Rows from block 2 of a small image classifier, named by matrix and row number. Rows with one number belong to one neuron. Each number is 128 + 32 x the weight over its row's rms, rounded and kept within 0 to 255. All counts start at 0. Numbers have three digits each.
Before each neuron's rows are labels from the 100 images, of 14848, where the neuron reaches its highest value: "colour at peak" is the nearest of a few named colours to the mean colour under the peak. Only what is clearly more common there than usual is listed. The data: drawn branching plants. In brackets: how many of the 100, against the usual share in percent.
# fc1: MLP up (model.blocks.2.mlp.fc1.weight, 640x160), inputs 0-159
# fc2: MLP down (model.blocks.2.mlp.fc2.weight, 160x640, transposed), outputs 0-159

colour at peak: cyan (55 vs 13)
fc1.577:183116194126076150082135074132160047135151121133122133153109154102179148062217104072094122103075094157161080160096082121082114128140113159095155126101079165158115081077144201162153133127141094160124185106157149096191134126115071147148113117174107126187158148094105160127151151062140131126132077139157139129150146130066104150164105143128117189120127175124162172129111123142149166145143174116139113165111146088115127139121115128111167158107138179136121116113175156146186090120191124
fc2.577:150197119154066127107089120137172128063129082139146135123127108099111120150141154150114135097131130104104092119096159115157150128191170199143124085159159088118110104101165156120164117148112086139096117135163073142114069122204150169143113135157127138063111160128092123097125093087093059112124183175097072115145144104093130130125140092132128158107122038167142109133151036152098224103079136094117173078091119118109156084149132114169145136108101125093123120112162082132148083168105096

colour at peak: green (26 vs 3.4)
fc1.391:125164117107129227138198142167144097078116096141121122123068144121148107143212097134143053166102135137150144132166133124081088125128169200160080113138128109105199079175133092127124122147064112097095099124113126141087154144165069107173169088172120119083135139090123142150143134109164073085107167169164093133126136100148077083126109141123051160102124103126132155115118135152129191128108134122219145093103141144132108119114155149132144046140087099118142117099159123117174166119127156
fc2.391:152115136166115188144124097129089147071182178157087121204117131139158119134085141144138118126180118111114127154093132116181125152178109143062107123093064123132190141151136102154144136066138157111149097103128158079161116100070131149119167177099103201197190114125119141165095098097153181120149166123068141073096130119102153146134136065150119158116170162102100110183163102178096103084146184069137153120123164110162127131109119145164163114148142163142151173150081118082125168171136173

colour at peak: cyan (49 vs 13)
fc1.448:163144099079090187128159148189135149132172081083080150110105119191150156051134148127131088156141121122145152086132168090125097151116157137113116053143187104092124115116078066132116100104069118113121166134068093099097110188157168134122162114159123109151121160102107112109140152136100107105135136155152124008110143138114102150144122082098048156127137162173178162082119128140164163131120178113135127175041108116096127067108132123111116155118074134124147141116155063127132110153134142
fc2.448:123165131160124134092123165140153157135144137144118156188108072143152178170106127151142167130144138082137164157128174081170135173117141134084160143137115069091108127105160128173212131125189153109113146131116142158158124101157143168169117153136145121148160135113104156106145148035105135000108093132119084119137114151084167166129070149126133111136129134112109138106141107135082169168069139108156147128169125126172185124119166114110149131082117126137139165064130076084104126168208073

colour at peak: brown (56 vs 25.5)
fc1.69:116170187153105113173099189088095094123112139150159154144149133155138070122137124163118108140106156123114125174148154126108124150137129079172080037142128137152084099203163119091087080136103105104108132104119200096167128127172076176155126100182199130140111105127073103139143079043135101148107117107105130147119137147162131129147172115124137187129136079227118120132146114137097072119122079118140137088100174138099153172142125082139147123161102152126098052163141091124107191092129124
fc2.69:062150132121142107128124169073182142170119106153137111140087123142196053152119117118138175147118056127088128098110105199117113113146126096131126094147113149125143162181151171109087120127098096079131093104087115188150137092117141082114137117095113106191132070199094186089113141088119108081148092146146121170095151128097109184130188119175077168141117108136097087055126178139159086078118111152147144129169087117134140147106159108134154159161115172039097128136148113060119108127123148

colour at peak: brown (67 vs 25.5)
fc1.515:199129116115157177162103130083154108151095112147081094133092154147154135116130131133072090082175122147161143162038078143152137065107068135129109105067148113098169121126118141151107107079149113191121158148096122166124115167112141130118154135153152133131166103127067128108109198134114166144130078137209107108106109120169183142100150195163133144155094132111133115159083141089096112139097127132119137153205113144111137092101166123097129107144171084156088131147118080057133178129163224
fc2.515:182128108087067071164133119157154119109193164159109101159105111106133094103139161102174171115052156109065117168150107149083143131033165158145140186130134111092113122149094123124140182190221161135145131130100120136140094091142137201162138130163126141115130143190121174121187117093129041131140134163111170162135182169108111074136157131156092101110177107146129111123123105157147157154119097164084123204080150131139113136154154123136168126162122178136109128179114152135114129122113152

colour at peak: white (61 vs 14.2)
fc1.585:079181146180151095131129110138119100138183101108131078130144163119137111102118154145100164160100077108117127142094138178099098083096094127120055125095110186118118149150121140109143099171115179110171143186193110141059106081118146150151083169089156158122110178120153182117148101115144100086078159058191145159123117194156137079165192124142129096157154126151053167127110128153111200101130120080089107113121190123076163131153137122145103116134125169123146132110102090185181142111113100
fc2.585:151149124103173144164088120181120169083131132151134121092169131106183093163094148118129184128067127097180120119079078163174087073151064126160096133108115125134169097102115131135082143098111116107160154156155146169150122159187069130147077107115088158119137133141128151128183155075106143162146143116148134166114116184136123084101124099121130070185141095128120152101152073111054158105197123078173121123092184106174091167138073133085111196048133131151129179155125126105146105105134113

colour at peak: pink (37 vs 12.7)
fc1.279:115099149167104125133108158089126099159072141125100108099140127186111147165094101138152129164118170202054127169111097120125117099149132142118190120097168120140171128156125171149123106163177107169143105181143181190129104127147106123128104124147126145157108141114085080130129198122105146141144093140117099212037111115178152163113140168113033136161106134178156101119110210110101124141041126141128104147098110137153120144137101136090126167149144131104050159142185162077169121109138153
fc2.279:143123186131161210144113142141147141117135120145158148146126125103100066179131119054069147104159152161118115111065040117124176108100135086145151129128099115116129155131133124187140101110097172181078190088105142083136171125073171185156183102142077116165187150152098113136105059110131102172148075111137119137124090192116092119116158139105126102192125160123137157085169112160102143124148133106090085138102123141156067145117120103134160128169124131130165090126043131166106125184145134

colour at peak: black (28 vs 3.3)
fc1.418:137152162115151127063134121155134113150108219125116126147134101161129120138159142149131187171122179166152131118130160145115084148148152158146119134185096174087106121176110166091137091084143177134102124237102101116206152143161077125142092095179155166143068146168149150122134118087106136108106177177106095098097108151132156157129118145219117114117105128146163135154114163179105086123115130088143083102098139157116118061038139154128097099151092116087125126109145076145085138098107180
fc2.418:098128089147142069149076132126112133106069115142158159121144155070097117128123077134073127137101142103142158106119116117110134110105139097136154113142134118165124122111168197113075106158126159124102098122134171129107156110094158079130041095060159036115114103091080119087144145179115174150150109097156141166112119165118172140084129154050144138093123128125076096176114114079149098139129100184116175186135105091213080169145112179104122114170112179128065158111149129161089155141094101

colour at peak: brown (70 vs 25.5); black (29 vs 3.3)
fc1.24:086143143112109099062109129148153149121149128148101108137179118096065088102103125192073144131104140156162087122094107109190040137150113063119127123185119145149129093200028171125184120124131084109146103122117144108090149141136118096136136108097075106147151139127181146094187143175071137167111138155139168112140152054120091117106199106161139176136173119137136100133170157092115136173160116141101111138139122135122129184107067156102118102094172164076143147141139143088123094118146068
fc2.24:102063170111210068075154134098082089113148137071091110117174134121111066145105125142071207160147130152153160117119110140130139169042124105106148190110086131109137107117155157146130125149125143101134127144090087167177113144108112210117137172108102151181078062139071133148124087078131153131090171142129177100139073101078099102129124199159097139125158121095168153138085159110132140131106112092188120119145136155163148122071118178110125110126129086154108142151130122091118113132073156

colour at peak: black (53 vs 3.3)
fc1.506:125148134107101143038092118171102113130123089118099063154171176093121138105120144148151096119046143139121111110166201123130106080185032143118139085124087109105096085178098144122177147110146142113124108117164098095093155084118172088103111114091134102088176150145132116083147138232099097163163149083188150122103133103122151091110105101131136134141128167118154092168139154077117115108118141134056081142126138137114063184123104087112139149106131165137065102174136159137158133115139091
fc2.506:130113144149124128109102122112128165080216139089141160138147092077135159135152072114098141093159123154148113088109084100131130126128161090120128162129146130118107145161137108164143038101111104116135173078141108118122108143114089154104078178124150161066132032100114152109107113042189142156149113147156093147105156150155115120136097130117108117160150104115090161106123110130104122115106094099141134106176144108115240092089178142129161035110148078057141201173164111117118111130091121

colour at peak: green (25 vs 3.4)
fc1.453:108148110139115123115123144145155174091192032125085132125091158085132104096108098062123116100137106108092137125161166115158171148163093133116168159049171101175129093101092110155104102130092061154160133098128142149094097162059133206123145141129130115067165107111099118122143110161125106110133100118130106118121186130117134146144118111115132178090162133204190131078139117123139137066076192166121124187141143192108109192220116105112139144140123104124153175154107177143124117121149109
fc2.453:138140141119148058135082145115098112102035115120179121125128168107089135116113072121069112136122122132108093153089141115110087103134160096139057139146125078126168092111135166148090085164181129090107107167134168133088109135137120070157067124077131072129147072094112144106130148172127150147137052111144133143175129176173103144116141164068174117115144174080104084179157195099133083120143138144110148163166136113174107101149121111079116086077138152134152172091138198207108130127127122

colour at peak: white (68 vs 14.2)
fc1.46:139139117142179184146104100143148166175157144147184131103156121092087119087122149126124129112064129140110073090134142140055136101066186134159098176100112138119119069157073166139172119177136134077195199075155103130085144114163183138115139145081174163123114180076128148110134102154149132115166159110125157172111142134117127108120151126197166059148152115135069121120189090087096135085126156082154072105197138075113078127164122113122112107097138141118157136149120092116161119077140120
fc2.46:148185124093130170147105132212131093171110108177134089130143113089097123119141127139087140160130160089136149060160118122205129139192104151128127124114111098092153207159152155091065051101124107129122156121180138141116100117138095165184126126163084178162129153104150139154109181100105143101102209124161127139163158207087141061093128102108056133138184111119134161124117114126118145084135114112131112135123151125160087119120151116060178171101094109146164139095098123069157133069129125

colour at peak: blue (27 vs 0.9)
fc1.542:146124157123065117148121067090149165135104129078101052124153101198154153143113157152144143151113145085084114118163150135159116195107115131122141090120133094073147132162080140122125095151140094144160115137154135063147147140209132128117131107133085093211177164137165086162129146100130185101117103186105163131122157167114104117115163140065123114101132178099173091139121143140160115113125078132186122123090158086170071136129142132154166166160159058128191085080168176130107181086153140
fc2.542:163145142109128094182164150122120120085136093086143186086074181111105165086168161081206145102163143114137129194143117184127106124127186197100160070103158166115176117130160184141103133131160152084124112119131120141118132132124129105119107126153181093132127117100121118129202124039117135068141081176071132108109160121186120108160088101090053127104161147121125138091076113162143062095127127127144101117127143089066089114135100109115135119105166083152089177127187141119145135159125095

colour at peak: brown (75 vs 25.5)
fc1.234:154141196161150109118103124131125130142104112160148134148140127096202086166160113071117150099130104112104131206111178140132130087134158102178152100107126204112105177193167102165156152108120115118139139111147149157130151104123151127120145121127166158157183125184166080136119091131092102151123132075142105135168128104148182133113186152157128190171146100159079060072094107087095056137140084136118144085191197080137154096091128143112140105125095126089099067083134127124168137194084133
fc2.234:116092068083130099095096073126159206097099123134123154142153125148113092110108071101142098134143137121134158192109130134061082078117116120128094163196108147220078137178079155090105113163206074174140069124122155150158102161144159118092156137128096125122121117142141154125080123125089138091143116149132197112078155105124139135144106122108103081131133090097117108064148095134145124126071152067126160110152128106046125147133164138131137125090130147111100106136131048062099167100154095

colour at peak: cyan (42 vs 13)
fc1.588:128142084139133131100156123071089106179115182147180138127130135171105130157153169142086131131127110132096148128141069199122097142122086176154128072119134143108095129081083136150165089148132084184128132114148090174076135139142134148090042173118112104146068164051135100122170130139132077075181115154119133168135185192159179121135166161163129125093116107171191174122132135120192119077079143143179139148130131098148134102105092108133075050146180124124137181110099128140135155130125162
fc2.588:149106110099121147167136141077151121096135150121118159099146098129126126155125104123112090089084092124082103203099129132099096115042084072107185136074127105062110093129108125095075175110163075139120138119051112081160125219138067153122167101185082113117143142175131110090097143145172127215096126127107154130113074170133074189139138103084094157106178098135112168143112172177110130136118102121129157135102112083143121112109080115097138091149165143147124095160118121132171110126176097

colour at peak: cyan (35 vs 13)
fc1.257:067175119119153121116095094138115131182127103136080058103193151123108128091122145131103147118103128076124111137113188163096151146156132089098141097132175153057163137105141136081108120156105094153164093172210120056116151155143118114086149121152142143166115132167173118173130143077115157167094168149158139123080122181104076127138158144128117105120161173068142101111130137088124147153099107193170081092104145067153125157140188130089092154114050142127155109069146202152112117090160107
fc2.257:117127153104068129157150112122127092131066125119112177152073142110095157173154164125152162098095039130158145106146114153177083114181160154179147097118099122150138126108112173089090127143152160075120097141110064144124146124095166150173112134140132118149086102109132121190196128092165143135196118154103157056126179127126051108146106155128108168150109102120080102109074145157113081169148143138093147146160122146081109135123067121103136074027129093141082171080120086109114137130130166

colour at peak: cyan (41 vs 13)
fc1.601:156151096076102187121147144182126144115176068085102163099130103170133148021122153122139116158157144131152160092119179085110116171107168125092105078151181101099130117112064092138130102084054107104125165134070085095086110176153175134119171120144116127151125163096136125130138151118101112110155140156141113035110124131111088161127121074116065147148144140166186167062107152137163151139127188104117127167060100120078148079090135129097122147131072143135141134110139066129123118163139126
fc2.601:122149151155134123087121176115142160129127132133111151179099067131147166173120127140139164120137132074121150140114168082157123168109155116093166137128117079085095124108148125163209142116193143122107140138118146156159117106147150167158106152146143124145149129114109152110136130022093131000111107130120088119129113148082166161130064144126116112123135133107115135097135097138070173155061133119161135124160119129170194124120173121113135136081112119120142158056124064075110119169190064

colour at peak: orange (27 vs 0.4)
fc1.627:113164115063095158205113117098116107120122133089157089151155160121156104158122095100077084200096101118131114156148140110133156170088200141141132146128122120100114098154126145165092147113104124104123174119130146144109176178105133170131189136089130159092150144000127120103146157130142059121141190115183065092117165153081106144123118177124154167099149140153124176159105148100135170109178182126107094153077120126175175136076117150075074153111138166117153099090128128132148106128141109
fc2.627:142127123186185149075118091136091133108143082110125124128200097141097118096064123113150082117167120121150170128121075115130145107092129147132141208071114141142087160073160125115169134119160191168151095066142198137143145119166123136120111109143152155117191104139105189169139154107168196122084143155127203157123105155104133118133166123088156101173138170107154066148144098161132135134185162086172121126145101075181042126142157172142140163124161134128132141110101098133140200127109153

colour at peak: brown (72 vs 25.5)
fc1.630:125180143210171188206060179123077086151108127107111095148124123073167080082100089135117137110117107132099097083104139167153168175107159118112127095166122158144074098136130132115174083109137168088087088090089130186138114097161117105127142139148133106139131116074143172121131126110080093172084138165138109198132114117137120172109125083100086085121134148130179154150156122135171081132191084099085063105166105132135114133120120121112133134122170205124135111138077121179149144111180176
fc2.630:079124183152153138148158099166147151158123093161142073137092096157143065122187097114147149152108116128154132118159169116132167117063138133195128090153071145148122104142193114148101110115118144122149098159076112090110154153146205079153111147129124134101142085112120117103101100118172084161094104125179109087118137152082154164116133163186108154147091154107089147169147129164191177064159153100131105075095073156067228135115100126127082100108121142094149159084136124162109058109134147

colour at peak: pink (30 vs 12.7)
fc1.430:108133125146160088142111103154169099084118189117162159113138129107193165132100025143140109126135101137156117152116072167109123154163144104098093084116128130156124130085071167126178147167123099148153097160102123135126089126164096068129104111156157102148156099144135103088133155104093116088089124090101135170129187082111114100142160087126057131111085081153105121093065194171091101172203113124079066145101082092181139150178102171120084120145144124120086127165155109165075093137146137
fc2.430:119134132090117154134125115110164082117116139174120131124107096153106089137151156144054115098143120114155181078124099092129151123125100163166127115082199167148127144129127135155165072119111170100119177110130152136083170141133116192092086154129115093134095123162084105117115126209187115156137082097098087135141149189137095144095093116134189118116101132155117200132185100138114146089101102155154192161107084126121096110098177058101203175148110087090173113180093144185139138170073161

colour at peak: grey (88 vs 26)
fc1.619:154133156146087198109125132122082111155171114105107042097073088064122093137100073125108193130123045133109161175095156110081152113135152124106090104151121144081104090085130152159136151103138144101082097140153146075131117092066085088151111163121156142101155150152137120079160108144135146154101134150202198148110113093164094170109105082056135148163109106148141123091142169129134114097179118120090070096140126115109134197087119135116139130111141177106132123081137117143064141067152092
fc2.619:114118136093203112132124144146095158100175130135143120107125096082119119139130175121189125147114119103082119146111155121165139079120094166167120192129099138119145153132121123182130148118124165116101071221133103144145184099190164074104141128144107119080094116124167115163073052093146128125091143127127150176108173100104088153097136118052089131137131131114123132183216148154105129123132132071103136073055076151102204072133145101140124105150098120143175189146148132123126122175161178

colour at peak: orange (25 vs 0.4)
fc1.113:080144104108117122128166111084117092137135175155131111145029160183127177117143126161195104143153093094102102155135114085116131117108154183156124139130162147097116107083132133091109101148120128179072132134122196140133137089116094186122116139142105129069197067123150108161206141087149093128099110141080144139138101113162169127132121131147121152077127140110097130131083125136148155126191097076122076128218133142075133105082073105114181167136200155127145090190115116132093075134090119
fc2.113:086126155135121049122119167127116125196143124147157172153086102110176170130061119114178063093132114182091143140162116159070092086143146116094159126128104078168090107113116155124145100112118112163139103145139146143116191153110102085110122117126139102090166037099133116142175165125112083088102055144128116133118149119102143175084188155099159198139136155147183113104184179086126125097137163158130159104112133056088113146155141174107138145132180145129116052104109133193143112093121131

colour at peak: grey (55 vs 26)
fc1.31:149146125104099163141104158111060149110103131118145157095115168176114115125129129127116128094113207152081068127090135140204118132121121058116145089134057068138097150134129134141159115175103081098122185109178174149142131108162176125120103109098101093188127083132065068141171161100135106090103121150106084187151103115139131115078111109096100117135072100170133155138102107088107069156083152106100159133090158168126101182150187094096170128176109064129132082165126101151119136103138188
fc2.31:118078182114127079105124095115144093079196110084121155132074108133158100104150178109145156145103085138112095131149046199070114172113115135119155099095103168113188089170127092108131154141156155160135131106084132145204144135102127119127150133083097169199164126076163153133163134065148158158195100137089109147096180129185140157136100157103136071086147121127113093089130081121146108126095142071096108132119095048125126097166158124145151113177176136120097124164132119081173105124119145

colour at peak: cyan (47 vs 13)
fc1.2:117179127128093146140153061128150161104124102122137043179129110154114136085159160123137169193084147105134060104090111163124142148140186142157141082170193079073153067142130154118184106112134109106102114170090131102130137153138151111165164137096105073176106166144176125158093160106119097093117129153106139124130112135122044134116126146090076179104144152101134135133105169112171187125116150095158151124163170090162083134074117096099185177081128104121127097057167127141104150095156074
fc2.2:151154163098119130112113184136122095167140141144145143148123124130098210151116151072161104101145122134200107135158072100154070132063157137116123111170096101160147128110088150155139100172129112077150145121136114174167159120107167127150075157093137130192160093120092164148187173101164171063099123192111080124112078153103161116095078143116071133141140163115106140124082136127145066088131149101121165130115066129079132117166060131146091077082143078153116134132135136111180076180130066

colour at peak: brown (69 vs 25.5)
fc1.574:179159081213166176126087146180105195116142217147155106168104096109193081153074139097129109167149084060108135136125172096149154159063194112198101105133122063130107154113109158132144137095111181089089097088127114142135175159156135130147123124155150129144133102107166144091154107087119122148176147079120108121109109130119107138100129052124098083142157176167162098151169133187109092158122132096117095096172129090120135120159134167150146116117118110117164154108112137195143155095148139
fc2.574:151149187115135120081166141127141087121109066178151123151110157116081122155120114156128195114106187112118126105106091116107102095138155144172131122110051114163103144125095103143080158160140123116147180110134124125089098125145166069169159120114146156120173121085125114100168114099111133178144077175166096108174113148174151100116137135208149114170144157099138171105089095163159149081146128115155141128116207150107181197070058136218075106082138100114147103115089154148088083145121151

colour at peak: brown (54 vs 25.5)
fc1.81:123124179123078132185162152109129123135092143088126111162168131088193141122081058085131101097172116146139132142155171145148170155093151086095084107128156135122099094157147155146133094093100130149215115167155176120191096167094114055048128143167157172151199164188173079116145134094118095121164067127114161120168176137152127109133112129154134129170173137136110076103114153139091129078168098163142097100206128082167155106121148131118172092094138147125118114102157141123086150121145104
fc2.81:147093160111118131150117093135093113108113154130149156137137132170106152129113136076119165141056047179128139135133184105090135133111126148089093157111124187110131150084130131161151185194177138142230022075147102135145087130114095160103143119151177169167108145151134117080121100111133145113132145169151206142136197149077143141143122124162115084161106177133169075101093146095113075166091131135125129089099134120105083120142131146188115146101094125108091135133168182059149125121117157

colour at peak: green (87 vs 3.4)
fc1.286:124139088141077167064173111121146165169088109166129088100109125097113130138118118147161114122123146106130162142146111104085100127134057135143150117138120129119172106139150152162087126132136145045168075169182144189096126183117170108150142080078132053137123143110124128102176060101150112153104139084127040146113157139178156115101134103174091082137140086165139105148149107132140108130055120082168120056167119119138087155106147127091101079169098155167086197126109159110150096182149081
fc2.286:120129125145109187130124198202190115066193175139095162092090083130161134153177150168105135087113145124158155128098125159133184139136139090122075106125142128122162157148156117138027123091129115149167133158119136091158115089133158086154134099112117092173129146163140155222140131194132127082153134130109112172132132133134137114130094142174100172120168108100087169129134159137165138090131171164236145164109139117094181131194113141180132115093129099109154081140131131136123193140141147

colour at peak: blue (71 vs 0.9)
fc1.33:155149156149112190164105090172131125142195079052133115106137093146165186077129175099130114132105099114123135126129142137076136181122133108166066121130132123127100157116089121150135130053068074173099113104086096089089142148150149136099148086190141172144133133148167154101190154090069092135126146159116099107120137100103085192062118104182090150155210171204139114083127110130185134131119179125154110147095108133070169106073123160129130159119110133110152119100127118120136126179140132
fc2.33:145137154165146111101127199108130151137097139139123145124140079131108126193122137142145146110162139086144118149121149112143131136086183118120176113154156123096083112130168125157186148131187132135125167152143131121124100101159164164154113127142122096099085155078121150128157167000078139003099103156096077104154120153119152133135093159089101112123153151108125108109176097138103169152056154086162145137158096078170176140139132135113129138087124123141124156073147062110121122144166039

colour at peak: black (30 vs 3.3)
fc1.281:123145135122143084088037128132177090140142108143099086160142162114119104109156148164090150117092153115183106175131142151168094168162160065117096101132142152187174071120042203162197082129146062160137145117105172101092166084124097153151136128128099103131162117121165105082153066125107157186103138088104208150088105137097066127127164148179107141118129158126124110162148162083100103155118121136173096146113179146087128140114125181107095126112175106120154126113157106124151114081141146
fc2.281:097070160105157127028154085106094106138164135053093106100153141120130100166135100110095161136138140126086170092127146149165104203102141108131131174089100170108179080123142152097118135108151113092128125154125056158175122140105144203099140150106115174161094099155085158183134107085118147124136181099121200116132106127056122117129101186151085151136127136117148122164075188140074107140092105111163101124121136116160120140046134191104122121177146115135146160108121156108160083121066143

colour at peak: grey (63 vs 26); pink (30 vs 12.7)
fc1.166:149138089134126162139169190134126131127133142123193104078128125153076152111119079065162135131094110129106155105142100097130081130101157154104060180128198177101133161129119089145120121104180113160091091116175090076124116133108098073129135090119192124154157199174128173135143149135114153105108094108227056114065101093136125060132144142155145090149183156192068082133119081127175133100123084155125115106140114098132163108134165100087128163123110142104104141123115119091158113156171163
fc2.166:092091091176142113155210109111145104151160090083136100124125122067136084112144125132132095155139130029155082113125120119144162119070148133163206093097075160128133108159116140146108129138180193124146165166105163147142169085190178110095159154131074081127138087106096180158139113102104154134162118146153098131129097112084113161069173154166114135109127197154088107185143133139157104091089114108133099162123136095153097130103080153095130108089120085131132122178138077201177140170115145

colour at peak: orange (28 vs 0.4)
fc1.154:101159098125088136180144133128110097194144160140169113152161197086119170118130046087080075155131085102148150143162139139139147133109137131099148150117111111112125094158112163151077147133099129093099143114143177162137185145094084148075168168121103129076127149020142120113138116093149050151150146115151103089096109142054105145132098130145152172102099166154157132127124126154099127144181150096091059099095108141166106101111119124089101179139077205091182115148101104172130084166108129
fc2.154:119096112164124101101103104123081139166112090123145125155172080122063126133042116145151045085137157143096146113086058160154171134157149123168127207174139176121070121119140123122162115130107150122186107080147143156137135118151125188114140111159136088128170111075124213102149145121151110139112126146096137158142093177095143122162135163104153106120153193127143095135078074122130137110168136107149050119166098116146057154120148153152149198076100121148142143109094071173126163144109180

colour at peak: grey (70 vs 26)
fc1.202:134149148118060137117096123115190125163146060178111156100176143086140122132107090113098125115191139133164102121138139159142129112124143159117056093083159153109165089185125089118118098088118140109144148087073088122127103188142114113172143101133145125079104080131105181146106167187103154117072131102149168117089120084144149107131042144156101042079106084129145137092137122126152138128076135112185140132187100123141153139156167125134122155077123081158051152118073137130134066085101175
fc2.202:102169109062136121117124154162115114155127158129139092161170106088100089089100162161125113160076139135119118090121107093070115108085167142152101121179188134083079136131087170097077178148173100089111075163107117128115158121105163145148186144189079106160135161133144206062108104113119210114203069169173122131072174094168103154172134198106143140132185156115140100110148184133134169146143102168165154097109156123139136141136126135112123137155088162159131119147151136146089106135177134

colour at peak: white (90 vs 14.2)
fc1.304:173098147118085162168105086102150225117098138086096098069114131172082122119126137131142101130115129083093150098162110096192148191065130128105148110137132097121174161163127152118126118119116149128189145149131143143142104118160149150147120111089091104164139192096136101146101073140111137070139162174134087099174215115125078141143152087111130133143184129082205122100116114170141093113147109150146125095130127166117074155082105149109137113141164111094159073158170195077062161113100173
fc2.304:103121162098120096075132070143099153131147122173142085146105085088109164082098118113139149133116076128115109119117123154087122182096155132143155076055136126167156109171149163179140149131138081147110067172141109153064145106088126168095137110157105079176168118126162151095214131049121090111118098160175138133093120101162133109163121152108143056135088155089143143101137101166093125133063145140156081145077177127072083123150197102123171149104129094139120152129153159114123196156161172